python train.py --dataset="drum patterns on synthesised drum kits" --tokenizer="char" --encoder_activation="prelu" --encoder_widths=[96, 144, 208, 320] --text_encoder_norm_position="pre" --text_encoder_head_dim=32 --text_encoder_inner_norm=false --text_encoder_positions="sincos" --optimizer="adamw" --learning_rate=0.0026 --beta2=0.95 --weight_decay=0.3
Rows from block 13 of the audio encoder, named by matrix and row number. Rows with one number belong to one channel. Each number is 500 + 50 x the weight over its row's rms, rounded and kept within 0 to 999. All counts start at 0. Numbers have three digits each. After the name is the row's rms in percent of the matrix's.
# convs1: first pointwise conv (encoder.blocks.13.convs.1.weight, 320x320x1), inputs 216-269
# convs3: second pointwise conv (encoder.blocks.13.convs.3.weight, 320x320x1, transposed), outputs 216-269
convs1.126 099:424472473521513498551556402487403577439543566516531541634508556550448515453435608530512520514521496556517405515481541467446515507557414531478461477510527447553590
convs3.126 103:537549412500494511564493483476476507464509517515488511482469447449515474477555488638623567433570541490448501535484551524534528370411385580458534414600525516578463
convs1.127 101:520557472478531534456521478505490594511488456399514490505469531588538501530501399533442496510562590475501505504413482493508486515420592507457517514516545502526499
convs3.127 114:513505529479536418549503586511593544620525477526426547476543584566506528489473546430495490455528576546543493459463473562469509506535438420495494594499562496573516
convs1.128 099:546602538515536493491494509516487531527481441487550485442471493546452500611430530536470475553485548562576522472463508475485448542493476502543421543573446463471503
convs3.128 089:479504504440491485438480512505430504468548485428520548515534583484552428531489548558479477430561357541497577516497465517470452537550400531580571543536437562617537
convs1.129 095:435492482435579549517535463322534503480418496527481510585538451616477480521469511512529517508590450520572485606375483554498573518487528548450500471449445512502575
convs3.129 104:437525454535521507514476429585534492485477529411537444461509491484566372501440541580524510491445510536545525490557394509494524497471464543357474418493529472503433
convs1.130 099:431445472511488526519496412532476475408453542493523445391428454516498490543505596541437520562600554499461459571536430479460484559487425547528493532552568497506567
convs3.130 099:503472496477409567501448405484434474464486529530538479431502454463475455480474452515454466400601498463578530463460464485559460522556520518491469380395420555483465
convs1.131 102:531559535442459492501432537484500455563506400519487407562507425596536488489511332471467530472482526407453498460586466484463464533431531618544540492548513563531423
convs3.131 098:485590477525559491493530385468592386518505533469399527454457499439468520474401495518497421452451477419469405475495509527489500504525538554469553492542513534541468
convs1.132 100:458524443497565530454587437446430495536563479473518442507470483472525601451502471503565362509590433514533509517488521540513471526485443445490448487539484487466577
convs3.132 097:444459544466456664417406493516473523465514519488530619420477524448524469513450518478520559474493519453512560427549512479607527460527579487513397574466465436512469
convs1.133 100:568502515482590588442474395536458536457486522526544598505503531516483555503538573428503487534477588468491453587531488511458586499541559411525489545522378478469458
convs3.133 095:514486504447547539593501495499516362469574535454452494480503495580477462502463409543564601435472499517481537453480487610460392505501476405482502488554509577533500
convs1.134 101:520432397479531588466467501454576497525460537500514500465495474434460468507415434523451470500537499448436436513572515478482558571450468613572495498499403660484439
convs3.134 102:470415507519459513448608550427423475427430549508564495472411468511459469514431501462496464534548507534454482576487539442508514452432495464580567558502496408453401
convs1.135 098:541565506422434508556552569430645458505418526350491442446540508459464615500507521588401532490503528515503483464497447509494519484485520473557454489473513527522467
convs3.135 104:475504455529552427533451497469513402569519337427489549432533532570497478452524580501592538497450418529452463476568477515535517562533437466500531525582538472399476
convs1.136 100:512397540420601576440452443522547579515506477280599500481462500548468487558489523581460523578486474546552463528486500505512440494497513416489454544473365496483469
convs3.136 097:586519436503477466498526464504524507528456455493459504484428445585531500433530561432481454468455515455515444464439438488480543519509595426456421525481505446368516
convs1.137 097:452568595487527490431439454395531499474552579467437570524440464474518533557488427453519460481529463521450468518522508414471588485522500472475428475509423447518553
convs3.137 100:475400616426465612504498400453537512498507471461515571525500446369509510473578376481508515412543481512492525495534480473553536597574463570446507450494520553494597
convs1.138 101:472449589519536502455491456532517437508435532545625541491362500467417533554541547484433461423440459488562510498479682493555520427523446524420468543468511458547410
convs3.138 103:500414565563485476524438347369485408530498503451516478511603523548463479585464498513461455627526516430529573484508469490542434563573508385484600529440499566415619
convs1.139 099:580431525464422591454530511601408504439565508475554472470507553392486546508564519486512449390440468456409498543541536463494546443539406472495476472521574467633478
convs3.139 096:455454398514517598436489535492510540449508617432478535448463591601564487549577603499414453541443415502454553509517518433562556606501570508519566440578516532561534
convs1.140 102:452461470477472475477497526480546569559437488362511477561541478493507396541448518562432505525502481451434476427614537469508488543452481521459540536484552562521417
convs3.140 103:476449453515475486537545572463527493490480494550491446527533517547477480491464561437478477542501478405519545484572470597431419509451513461547483521490448514489456
convs1.141 102:447513561544552475542480503507452460471465489564497519530540479511514420485497512523486492493472544543629496527491491507597439503456585531493428534530391478415509
convs3.141 097:548500560514463468512491469481460488523489442519431473505355493502401567489480545578508460521565501514526500503415429502564512461482520541486450478399505510551495
convs1.142 103:499471496478522522513530435547477486572428357482495386476541475547472446520560525526549549530439568466575495498473526541492480352492504462494392391450541527504476
convs3.142 098:558460468446447526517495534494461546498509489477527474446515576532441556435473561450525560497465413459496543461525487502483516680589530420554584458479473518564469
convs1.143 099:488507461472600561475525568504470510546592498452482468458464516494516558455475432470478467424540518541537466481483464498478400465481471478532504480592409585510479
convs3.143 097:543563423557423438624503521429538507529506587447547510575500518515452545436583499453391458412431517556509571571452461490527563545510504502485477527526434472457507
convs1.144 098:484500517513434510535560574513501458520454375505498442563436471469468481539430522578403513568544465493475532536579454436455505590473374536485512480448571494531523
convs3.144 108:574473481547476572522570584442528489515474517417462533518506485457392449493452466471498516524494527461497524550582418477573487471475494465559650485566551448490470
convs1.145 101:437505502477552439569452432419587420506466510520494532497531438581448390426461486491536574507484492546538521572377564429523458468499619467505463523502518427497453
convs3.145 095:470482476506554549513504511464381456516421480440502415494533559453491449529498423623451578453525542609517477396522551513368537482527464625466530515524395459519552
convs1.146 089:554534519513534504502555476480463518477426516515470505590460497545521408444512533511456501494468528511505535515428499441553475484481477555502512462471505568442504
convs3.146 106:513561545508503496515545515431499550436497527532357533458472457514522547491500482418499502517545514532557555540489529504461504533471476532511545517514530521492492
convs1.147 100:517522493494406547456553463556523515428601611429501529468479495424517523621534519500522469443527570453449494505528458411428495530477455497514515479530577518554530
convs3.147 109:507480540514484487443549437487489526521575519427496482490490486459432539556630542462547445474462488601494516560513550486546459473553518466438459538587482487437466
convs1.148 097:468571431519498498632435496483510482424381499471520521557473534464534479542415479577511677526490490491462495615505431509436506530425514558520442447480503519517475
convs3.148 109:475498535532542475415602471530480511379500404526523532337510479524493440503450505514512640450473421480578536563485488434502532527491458505502555508440413506530532
convs1.149 101:446590481498537534505569561494413510491498544554504484497544536533513509428422528481580482501555491495533471582430433537519490583530460483568445574471498538470589
convs3.149 106:499514489543434607374396640525444536428516620441506550463510508444461487528589477484581517488452475505438507514515530494540562544522532389521498555509480511465509
convs1.150 100:495424524588448454549423553537512458506446443492486460468439505404576372512569420495495420467428434464550548525520508554551469463528622457443530434547510543446571
convs3.150 104:512460556518469447504446530437435550448463502485440481480481445535534554549474552452416534545482477522432486531549505452490565520429517422561445600526547589432403
convs1.151 101:556482475470575549475472503410547481502415516477426465540587467504453445503443520609465491445492605502460456505522453559513556546557529529509460430553403648518510
convs3.151 111:320489395475595508503477448437433446536519492456404513467581495471525481399519538533479496477444467519515523479591456521553489539457520560483520430517490501467458
convs1.152 102:451519595583484446592575486456573514397581499529453574422510631542582541514568453547446525468546475436519541547568521512554607479479399470493597451408559440523498
convs3.152 102:550578547413553434454556569541483489419556572538511615506453555491445534569473499371447523533600493519437512496492556464537498568521528581543497472516422488484444
convs1.153 099:516522441503558555513528537462483488533449504465516390533464497495479612484510494518554418436657436532560452576503416543499512472507557461511545482486480561586531
convs3.153 100:531541525542479513475459486571485485410489525421465414519497519454452516558520483521473583396395457569538538537481616445545579486439466472482495420500551490452438
convs1.154 099:617441461452524538492442522332512492508476596573525526465546450434411515489491474537517543564392485484530432440480521525494512610515551536502461505508427616562444
convs3.154 106:498428516501472540542464520489472476432449617516391418556557548583479489494460475451497522453457454448502461558505456349494483493511610388554519546425510563428426
convs1.155 099:522568461399456559597479572478582482566541530375503457480482483546492563519578445518492493466549469510513476492577451485519505516463455465490577495514541453497536
convs3.155 101:567533453460475504435587464459435557457461510536507571495521544573528534551491549587506494546392465497466495557477484502563500528556512498583519459496470562486556
convs1.156 101:567426558495424513449464458495557485532431423447494476516409402468569498663589475542549578515497415471397441447669507483530444454471551441394563463542500518516498
convs3.156 100:518496498602555470541523489516468490485474453492508495478420426476449518457393496515440564471452506545564572492654439577540439474503508443485539371513529477616440
convs1.157 102:508491431414541506480494392534477475500457533502498534512671533436513520435433514528543476401548561491522478549442490579510503424514606583410462510539428482609480
convs3.157 094:445509519531506562444487501582472580438414479490585488510557489472510573406548401488456516397481577526474511441642477407499641570499535504494552503515530522524427
convs1.158 099:452525558445537485578477390402504559461502520518418534555464553587487447444604494491540505566412554465512460453374493438421532553499625458491515438479566422516521
convs3.158 100:489560459503508436459538499548570433616551461541483527497532470572571482545423512482568478524515452477620493498477505613492512504504466565468486482339532447496491
convs1.159 100:469514474477472562552495517538413573521513505572509513554514545483511522418618503455537447528504521443447522458543531423487564551596503440527494475581578349517551
convs3.159 104:484493491538504521441559594428466512322492568549500560557412507505405494458447565605520515523495511485393497468617494438459476474440536590472489472524411497569477
convs1.160 099:501438526528427578510454464640477528467516511507515534496449516409559553608457542490497459529476509509423459509558483466391557537472565526514510588534487457472431
convs3.160 104:518488545512525418639518495535531487541412457582496475465564455637538505523502581504477507511541456449588481582518456461441447470499414486513514548471469504427433
convs1.161 102:481446461524422515543502473487581468509470498546478514515497464482539511544542514441479507569520485522456488514555498360477572566432431460508491453353570490464456
convs3.161 100:505468516521500496438502474536471436577576593455524477553439607482526434563450539450506540600562467478527518497479452552465369468436475525472496499547434507557482
convs1.162 101:540462457471434491489484414485470515452497435546447465489478490457523411566518490628513521479464545545346522524594494525468496494581428573471528460501545546560473
convs3.162 095:421448449545505460508470533546512459497527548531533491506449460479482519523538442430619489473472511549482450430485503529523468492391500448488527485544444396526395
convs1.163 100:529443437455444488485579430519606490467462481431527571506505487495520532521512596502561667544520549565376424509605469476540502482520537438496456488404484465533583
convs3.163 103:630514550489472404458595481520550467473542406489603488483509570515542509497501566453481625535480523451531491467487443596361430432514440459454522518517495437489517
convs1.164 104:550484503425435565460478380516594532623443423522463453478516590463482556596610521519555558520486409375510403503568545494469569566468583468484435534501562559533532
convs3.164 094:470564481536509503496479588486487518496522554539413495492594489477553521565613496523559484470591409445388504531449557424535597464494490497540412543503565494456383
convs1.165 097:455467558502596424521524562515472506531489563476493574552498557534409486439432538515494495558475504590541401428433603494491446559468495461479436582550398532432449
convs3.165 098:464408439591462523529546457544535443444471478476560552467562503508487371464557477483487474524480582488507407463577461453493562498432444461526488447503530477444530
convs1.166 102:535554506448446463557446470486541473411558588534478498431440491499490429531464506387550530447483541538496523474516483538491501481499512555492509534402531447596477
convs3.166 093:528490381508489528616602473450491523517513463461454537509459399502507558511487519486514460522479587476463448429502443526447563486459398454498496577498482502460508
convs1.167 097:545490481407499518612442476501514525359358498490538468569489485498476531562465499558507747567472522560504495552479408480444527527462484570521470449454557496574479
convs3.167 100:542444525439533489370549540585564531480562478522549563383433496526503438466474502485557681456523402508592508494485454417421487518486549521515537441558435526498555
convs1.168 102:484473533460482475481431516539496486621507463550495496487525516521491449504564549401528511366401490398518523452488587487459412401447549453463462407470512527577446
convs3.168 106:434572519425498560527409532575472450439474516490433557547517590523482582388460540508446462471515420526457463464423583461495500569490497541525488534409483532527460
convs1.169 098:507482436493598513539562501452564456449483494557529478525479415535314490461576451493479538491537502445529467577470531522489390553525424591621497546463443500549496
convs3.169 099:620450497516573514476460475545500501444500499502442507446479526569467497443439535376552583617436504489546440615530543487500544504519497528505575422491510522482447
convs1.170 100:467515554488555528462499596496498506494523562530525470481457501504545406586492508406553502413448471472474543516533460432503486446456453511433475479504469477571474
convs3.170 104:478485411503507446536583510452451436499498440544498436546505479452524537585491510481524450499484370415530529598440591431552557509444477570550542518456535460522385
convs1.171 100:566470549401526553463517504419535455545608539493459501491558585496463451556465449464490532488446512500442467451459566532399444499475536497464509501533438569490421
convs3.171 113:495511651511438539465510562484550542441536557514513569394523564442441479463528472485525539506528593468494472535545559547508480473539543416415497500523430575539539
convs1.172 100:492419435418527612505502446502543507521484488500494452549440438522617500628528640538484482538480530480480505462574542504466513571540484574513487580591471537492550
convs3.172 097:476415550591514580549480464438644529498576491429401648527536589525561480525544490553486524497437527610416587423541523488521453445572591525449459494430475454545504
convs1.173 103:524522522564443403466457577549500442509457511514551537477488525450520490445559478467520560432555481421464530430589524543558461497479377537587588516526504439424465
convs3.173 098:534508503460544427455502452493490488534502434501407457532486460545514538504487526572522476534518471543397527510467419534453426526454495561576565436449538441506483
convs1.174 101:519511620448437478511526460512524503500514485580365414425531540443495563496541466412468460435468534462599546430545540561547514421459508439487431494496589521470425
convs3.174 098:591508556473485535473576483434463501468553460587454486515487469546500518474549494484511473465610557471485489503452549489547507557592509439402530485455439483475508
convs1.175 099:486454490462376509446511420574564473530473520482507472503534480445588536512531566447548546496538409502529460424555502461501616440477543447479463510404550498485484
convs3.175 101:479447574432541430588471463482447457496522400512575508502518448531570538407433543450435538495467485498502507495539468518488364561470424573366466541488421492545414
convs1.176 100:512492507472564547401465472522460587454491441510485488518440456509494487557478499567410521557449581501492507527502572515405595513528590426485591462475534613544452
convs3.176 096:522504426526432488401528483491441488440509477535603549467424514536451429556415478500439481484530491531581544467512553503510494501510421478426514496471413512532531
convs1.177 101:509476484490524575509473440503532534535528468413495467573523497494460506465542483571599443562513439438497523656513547465497496576453512449451414435501505495497463
convs3.177 097:538423537536438535462504518519433434415523580471538455426396527491526491525451486533405625424544526425554538512593456512372596461492461416503481518506460534461525
convs1.178 098:538478551451521539562454560545474559447542476526519508613557511498502516582453580471514511507379489427588456554486477533484488501537494548534454549533440502564462
convs3.178 106:467406489497565474534497553501526502443425483485486496512470455492578556528420482518463481458508462493525549527543525471495477516368563515464478497573454542463505
convs1.179 103:451561498524554547484480506453415559472551491431514506521493360480540598470473420452493408343526471502531549544530499589578571514463469439428534561542525464474481
convs3.179 095:600577533416531420513529501540567491530462484468510529621517505485529507496601529464544488497531481537539372459483523533407468545482461473469560501602515602574513
convs1.180 097:559507509523633463506446381493514469480562546465458545451540494622423535497493532457525535477443507470528507564470511391542519435451578473450438464424536505546479
convs3.180 104:526535577426554428581443525457423453544520462472416519533478583514477498464455456626545482452506537512547560499425490554472439481520434602503508465443519437551478
convs1.181 100:530579502542625464513516561524432533475493555484476559469448502602435493456429538504459558429423500611567516458374525507539530474499483433471462496403515474555444
convs3.181 104:480523657475554507434548509501433469552511590614527482464526461559512393384433519537494625554499394496527526474587482501341431426497410553419439402544419541514531
convs1.182 097:571502515479407556563487495470437489469443509544600500550510511484479503551483392507413486534536509574565545535537357576499521516495504562474524560578474526578486
convs3.182 094:434445503604515494422513505430503446477552474568528442529425449473514469457487541473412471544424489516550636510506494542442596475498466473466600443516504495433464
convs1.183 097:489470488465560508490469483519472504552535465665532462563519528644475493448554559383537474467403483445504505522458557526439459500480567485505466397430509572572537
convs3.183 099:442544542455479515517439631525557461585454580355400536500564486480507513390493494468569507514522420564485470498534449553484459553561511499506445380457559533495505
convs1.184 101:471435489514565517493388486405399551440372589511539617530499463455555421507469505526463581583415555548567581451407497501432602531490522534494504557495516493515521
convs3.184 107:577542492527534570457505494517466471488548546514501428467475486453561489484489483551491545471414604543484483475508458368533618498480543425488508440471488478544421
convs1.185 103:606539517475445537491488464483502473505554436511435500438483427484499516541489503536565439503455466600554493468467530529483500432437621497462522586539458568471477
convs3.185 093:545499516477574570515496570489534463495488548453521592468463486421474535498429427503541465423429454547541448428501643467580599487497510473470592559547532453499514
convs1.186 101:551481513432510545483585407408495577462562559454458549461417547455532521557455431592505434516490585493387459465535565450450493568493514493430549433582563463501454
convs3.186 095:434474509538444555440462518533546525520455646556449484428447506489482542509438446481493494556514568531473551500530537480544578482397526461487492531561536441501484
convs1.187 101:547357428463452502471434516544496580514569461499466437441509550469432587387539505470529486482445464483415465500539573493446498523470458516581511441423599472588454
convs3.187 095:592504543380535479386493540554483531500468471473455585475559488479547559449524480481556547564449458480427515504498482523485545528553495468484493455531549447517410
convs1.188 100:481494505498552487557403574509488450526457526483494547538455515615440503524508556540395480435470518600589462443449456475613532460483500503535437471480507473469389
convs3.188 104:467429463496502500523526513375548548561436491434565499481443459554611492519517519399467479446419398513454521520589497562530494371528494452449565489499441558478508
convs1.189 102:551446599424409559447523467522588461571517420497549415475500495406570601550560526477537472429487445393451470449560561452537528462587458394533474434479540559494442
convs3.189 103:555467516545527474515598472553500471469570533502552566522573430529524615530425583420415551518502538537456524519488461524453520517482538525399434549553497528545472
convs1.190 099:529531436492580441524456478443487529503491579506415517480489553639418501488382502567458511525497465541437424532450519511440477538501457504443481502540496462506483
convs3.190 096:437478469506432521478439465513457478540432538480498531482406407521553470523473539467506522425523410431413377387537552447498477552568510456587418490543558563490437
convs1.191 099:542565549497513491608407449540524518428410539444412552462452513622410484536528550570419620537505589525509526521504471474478490521449502412513559448396666478502516
convs3.191 097:419511470487514491596478488419569547534529483560430514584462524478557590451550477480546415543505535585473529450551503482446547468473514543496551432479472470436441
convs1.192 101:481472484509377544424484600480525488533571445460479400511435502397483518559594493481439488508485469375475518515547486480467458468532457452450493495463585575502410
convs3.192 094:557400501458490443524466415538493535508528411435497439489491572492444501477508493447517527526574391545556479496451478471475458459482456549431473518601494501538583
convs1.193 098:517566502436565556563463431532504581498462505428440476565487450536467587548466500484406453508490526545545466473546486466569493391434478466500481479533537509491569
convs3.193 090:373408440547449506465487419453503586459467504529516507514481459505562510466477533503542457561515434512464472483484475450581572500498496523399439444519521498442511
convs1.194 097:461544444469531552523546490597584496480468490431455501641468467566553482561400612498576442550553487575529490398488506390545433505494514486463464466552549483454536
convs3.194 105:569530559478496529511586503509590493515547526496601513566481480515525609525540557478429490496446511488543559528532419512510492511580540465467442529504544477555517
convs1.195 100:513495531481550456504513541481485562480494422531497468536621545479506467465512497501601479603501529453470513599548467493406556538549515516520401484521515445526642
convs3.195 109:487585489458542562551530515555520447534427512480445550495575597523477478485514449514503471571503485526486488564512375344578439471519475412469602453592508475548576
convs1.196 102:543562604561503476551505543504510465381540494485412464552543468582557492524503492572433589497520603532444473476535501579474552530590423441565543409476634600526486
convs3.196 100:426574507510574529505456565490439489531501525490413399459607441496615484455438386456519486510534493508599434488503578537469463568589429450557452548499452453448431
convs1.197 101:456577530505534570525442558487519514559479462469553507592503413516510459376480491478417529513499525454502562520482484471440489509473494410496575486489550479473498
convs3.197 100:483457502489403495471504530520486477541522475534487553512513472536583546469414525551463552511457433618509498530494455502612454447483471434523520470626552622571506
convs1.198 103:524520498460540509529417361471480453501557551528474588442499581549498533505487401472426479470478590513523430535519531462582448458462481473521438478625485393502424
convs3.198 089:444562436531390459489504472440496492425401562561575367425477470413504495455537547616520493514505500475453457500383430620584567459514520437483398476455499537518518
convs1.199 099:436502540436478553538541352491575483442466586430552526495485577474514516641487485571459528541537511528512429479485543409509459510531541498470484493477521465491443
convs3.199 102:507381558508543509525468529593565545560513443461515459446531461406576465531503533446518513527460480522467525496578485616523548471512479448579508517504563451583532
convs1.200 099:480434452528483501436541442515549460503431457481573516461621440485517450418404556558516481405566493494580437585594432499549525476450489464502466473454412515483600
convs3.200 107:524407465450487428494560453547485452469507447551516549475516503557572491519422603425455508557543479446633553510514508526568475445551475406454470440446450543513558
convs1.201 103:500593517466512460518579523528390467496560556475439466497481562486476478498476435440509428469501548470534532553452435519486530456477541484499491491607566400598506
convs3.201 098:512481488486504561465525488509538570454535579521483605515456504573486532531582493453456461460486628508480563540497518436509545516536497452486494501479536452567577
convs1.202 105:475456486573544414478503480500517467458467630513529514458513526489480575434363462467582520533585474662460482504526437544467434512553500522480528533491458481480595
convs3.202 104:488480502520622574535568505491474553467527415572485505510514541426493568518540366580518502492514582440492514569508548477517500416489477609439474463578599441602546
convs1.203 097:494507489472511556564480483459528509397326486498554520511548515511476565489555502519501651528560616531471550551497345564420585538469501600547514501469558478511471
convs3.203 103:499498441510515468507458552437404552490457549466451473637514516551629558442493525501394414502410501558480527482516451516521554503484471508507467469497507525488394
convs1.204 098:520433548566419429560474538516342509471476616536471638503496566447547524499513554514578481477503509550492460499540582503474451543528447453458523523598491471523544
convs3.204 093:497499439520495553374519465521516509483442570518489515554472462396522505609510517487446473485510392436531482594530436495511487463512559439423575475606487508454435
convs1.205 098:528464496507547473527507595539486481526521523544463500407497549559451489513493508436543477500442527493545495516508453548483456491504496499489506494507349453582472
convs3.205 094:496487442534492514519490443616541512472505483467443537555485500487437519556498520536430516487466503465524506381488577480435524471419488466523507555494486551532542
convs1.206 101:504493557580540504558577499478474454546526447559444474509495556501583478453486485489507430359481536450562540534478500558590457479415475530549472483450452505525537
convs3.206 099:478448588518536550510483490516532540497495568458554414499541556504575422533496475463464536527499449502505439562526474460427537465521486534501485482516477514569444
convs1.207 101:432533501457518504484511492539544468592479464542429441600458534531466479595475464523493470460482450527597493413562492498565525439475535427461571516541474517466463
convs3.207 102:580497504499523570492526491587518478546429473551482464528502510502482526616580492494495473425497562419524487500450569451544531481457528486571533565516503373511473
convs1.208 098:516537449537509489622512536510395532483437478525480495438506528435453560511497505533451465410492489486543559437520498578483491494546465569468596506531545448447428
convs3.208 110:627554518443514529490534544557444460520526532521545493477514633512492540502473537451564559534551478512528425488497536514531476466562540547535567468508495527604515
convs1.209 102:479497425576547504512509504470497461510513447421548437477583426526549457460473429639524426510594509495522475442414441472471444497523522550571471493571424560526464
convs3.209 100:528471512426491473496558459469413409529584460532441428518500488448477456576455548478542454495556547477575520604400525435570448509491449562484439490482562487530513
convs1.210 101:412441385490535536463497594530480484581510476491497516659425516458470474492514543551496465497481441461502510453524597461464483561510439529486480534530463583443373
convs3.210 092:533447432446517531476538553515541441503539576387470477498508471440475530382410525506436519439478594447480355510487486551458490525527454484577523579525557606539511
convs1.211 101:446473457581475508499488454541502462475543522480424558461473537525550489471499512480590494630623521565526460495509444537475463526502523408538463530547487424382631
convs3.211 107:444429489512451487504558500441319557417589493579576493485474546502488484533523516511527520463551492441496498481485612545519557538584519568526457458383450467444375
convs1.212 099:522420454536558440549526616469464483509427455571499461505493519510504416446393424562488565579516482468538541515579471479461534551481444566440509440567496485572540
convs3.212 103:486424541455478430518509561428494638465473429537504428495491465539462545559564457499565432497495498449428515476488511482459609603461462515544436604475504590464508
convs1.213 099:502469523566523541426484536378500446507454491558512533468521429403435413462489421507455435479397541419549544402542556587515522572506504528509607634524467513482495
convs3.213 098:486487619495454433480590645484465474443486517468580528606427488430451530535531476546540512606517511568526492499468507508509555476512478469547477537481559576459516
convs1.214 100:556493498549510549501513481499539485459568453421407505457557636495506525528478492498469485451533569441605566583432445555559519415505540476557439533572410473507437
convs3.214 097:566517527485510471467489485561545498475562465572530462497466473524495549513584489397526423477473497508526390403499576533412596459493567429595443573502596497506501
convs1.215 095:536480471520540529541548565504432552449468407501475488491469551496532447518518494546410497546538573523537565546499542574478542564544440487495499515603474603434464
convs3.215 104:462551497564545523527567593490473436527514390515502499566532503492478467544522499566561422474500533499522558434534482520430506569508429514449491466474540482438562
convs1.216 101:465574559465480514531432467370565461541604477565504530504438562499435527444623401465562477429474434383481479495463539470541383453415543607404524415469508446461521
convs3.216 106:522429488500449608442536480534400474444550571468492480548521502512462451558567561509545533462522436467510537533464515432479445572551504468466504617595534514510655
convs1.217 100:454500497523449481448546674631458484423482491470503543488492501440511534532440602579493525515562503520541588500551451578463399477423515537491564584506548519491507
convs3.217 094:469500519447624470529473466499574417481534489407479489536525457485554521455444346472431487522472528589574495506501465416576438552547402557462482445435477468506490
convs1.218 100:553527508568464537493564554444588514502453440457489489514551441432532580479534479481553582473558431445545472465573448569498591547547563426499605452386557551471534
convs3.218 098:489443548491482495505524451510458390459460491524536447500501497556577524578443492573449489645507548574541573497394524465465547514434370469530551497456522488553348
convs1.219 097:522532480417424586509489332431659395435434518577483519503480542433441509497613475512515596610521438453448511538515441523528466516471523476543462410404484475534566
convs3.219 088:521537412605512494554476503452477483538538485459417452546401527400473483494469517559404468429517498491514498434467526512671572541564440515501538493530583440456550
convs1.220 097:462523474402479517538515502488515499413397462504479530528554486454428508470521457496493799489497540497440550463518436546463532502541484501528432429424536531583468
convs3.220 096:540535560449447545510503476497528458528494464459487553316437487558488382523507543422537678511482433437534523486472434482505460527494488541523458555502457493541520
convs1.221 101:488464505500528484538506517423426521542466588544563518593570502536476485462439539474551521503473463663501469527480535569560415535543430527477506437456463518514483
convs3.221 097:461483454456453461520516458476537422562529504558490535484480485493456477530484571497509497458517591561549478453429497562491460540504433500490537507560500485562484
convs1.222 101:552651521515511643465561440507500550488498529449500570565522527461510531554469506593480514499563568549518507452524469551499461512420453463518486568593506526485451
convs3.222 100:572541412471370623467455512463373483474541473598526499468431522466440499606526528487477429515475511457536510467463540515546496472546519495476582505501502546593550
convs1.223 102:494453442502527504480480440413464554481505480507561541550556480475432482538481526489480485515439504438463476519519461549406479603464514519533372472519447548576478
convs3.223 097:608507497453547449550591424562486584560526530490383504506439501520563615498475553587504478478492479581529501495468490558485473484440532493458527517509529392473499
convs1.224 097:427522520487478553529549512664529511503551443528478444502520516521503516531439606547586537574504431463573512409522492432436462499436577487480539515591538474474431
convs3.224 104:515546472516530406540457451399526510545548453475520538484513533421508482516461486539410532538489587610551553599510476489507469506596458434544542456568602491506581
convs1.225 098:443457491508459491539534470531592464513411382589499442437567493416467541487530511551486506494446503415534491515560606559452428497546459534491466474508445486505498
convs3.225 103:404547546418581562587494568510512514461393556504445504564574463559411456470453428469475538489477572459529465510534570529538470533511495450555448518466452532470425
convs1.226 099:538481529497578618441505453417594504431463490378523503557477459438428537522540491528495493553598486576497534469512460522508479495480546393452486479406444587492494
convs3.226 102:483543547505500482503497536551627503557454550470457561555554522608452590452597515517516521487419548496491493428564496566448498551481579518505491451495505476443453
convs1.227 096:526502558467384497526480573494547533516536450530477468483497460514478581590539497463501544439495488402469540512587470451500486508450464480632457505461516502490516
convs3.227 102:479480484484516390514547491539484508500553478498530489527503434521502554478433590407520452457621447447440543535455610449489505493496567548457491467439395475475490
convs1.228 099:552476470404433528449591388467548502444592505515609474424497503473485575540506583505489449444460530511463502482536534506460552545449518509468505473491486490544429
convs3.228 102:495399604414524525519645469616493534520544455542543507439529550431490601474499477483570612582521557491494570460519518487426502496531435489560420439517424406393546
convs1.229 102:493556495512523545519460579481453483452449573502502545475530511560609499539506479565463551437511588602526482537471495533581456460483529539592525574587485541507574
convs3.229 103:580536547509432512513558413500427476458632484428530501513541513422436460525468462540495524401470473525537579518494538573435488455533533474430514540460458462474442
convs1.230 099:498459580528433480541363552489550474524544427551544504510536520376549512559541541392468416394392448391513525572523491481484492510520473550513407519509469506550458
convs3.230 099:420457443556432592432540506448509498575429610508487455469508534550477465573532509515480512557542521411579555506536557566507519579413499480613562510515497456490566
convs1.231 101:376493495570557423544407446407482544408505608488455530467473531588456435545464518548520521560466525602591539566407468454451544507524466559476455534497453450474466
convs3.231 104:550516541527473515590535473514515469497542502563506506506509538485480507549496424599478530423569549496552512510504470520509525473523512546473531505476566450592518
convs1.232 098:537531479462483517556444539458460464497602469450408442455508407498550524459557380497551496496554433421495517389559471538456485560472521500483588458550482509495517
convs3.232 098:493537475435474434414470510442482510452578581524467513480502511612489542482513582431546486474484415508399486577411499506559455549538514527501492501432404522458435
convs1.233 097:435535437521521496604524514388467519432493527564466509593458503555558460467450440506476448480626538529391470589558446500414496536482432558532530460561489431484517
convs3.233 103:476461409494483406578514401556405440529583473573542533475410452599508461589470619510554487491467509476497496521382504543496470477516537448523476571531498607458478
convs1.234 099:516416476442543499546435471451458518481528563457502536562479495457396469500538541576537545615532459479541461476507566528488422575501590480492501471470472446453450
convs3.234 096:458455426450469590598397416531516475537502530543435490499502560432584492557530447537564499409440355525416490543527541438489454485470602596442504565563573500470502
convs1.235 099:552587513530537596499527498502521525448466498336481591473416570527547530576459463516402477518615603588445511502512435500502514483436424542481530506628442446457452
convs3.235 101:430430524596558505499512607514567531477422492505510463574440510441433507521546467452506503530493507413504506508499543527491590510444591509497487481497457473488537
convs1.236 103:515513557538446497512523491603446576455500491432523443377433504465455489507539502483465525560498620505482556450520431538406613523502573495503552545603544492504567
convs3.236 103:462478490577502499480564508525496409530443491497543480553477457494535441517478530465434469537426426585512548503549332544503547566542501516458497421467490528413472
convs1.237 098:562539454505398457562492515532576434445455483556525520427494489474451508574484534480478488570487555519504486529599522536459469482448451411470551467459498510477438
convs3.237 098:515508469596521467543554551483527505494434444539441473506444458478556466564452509509515495588477566669466465427548496508472576549473449455521565504511498533475535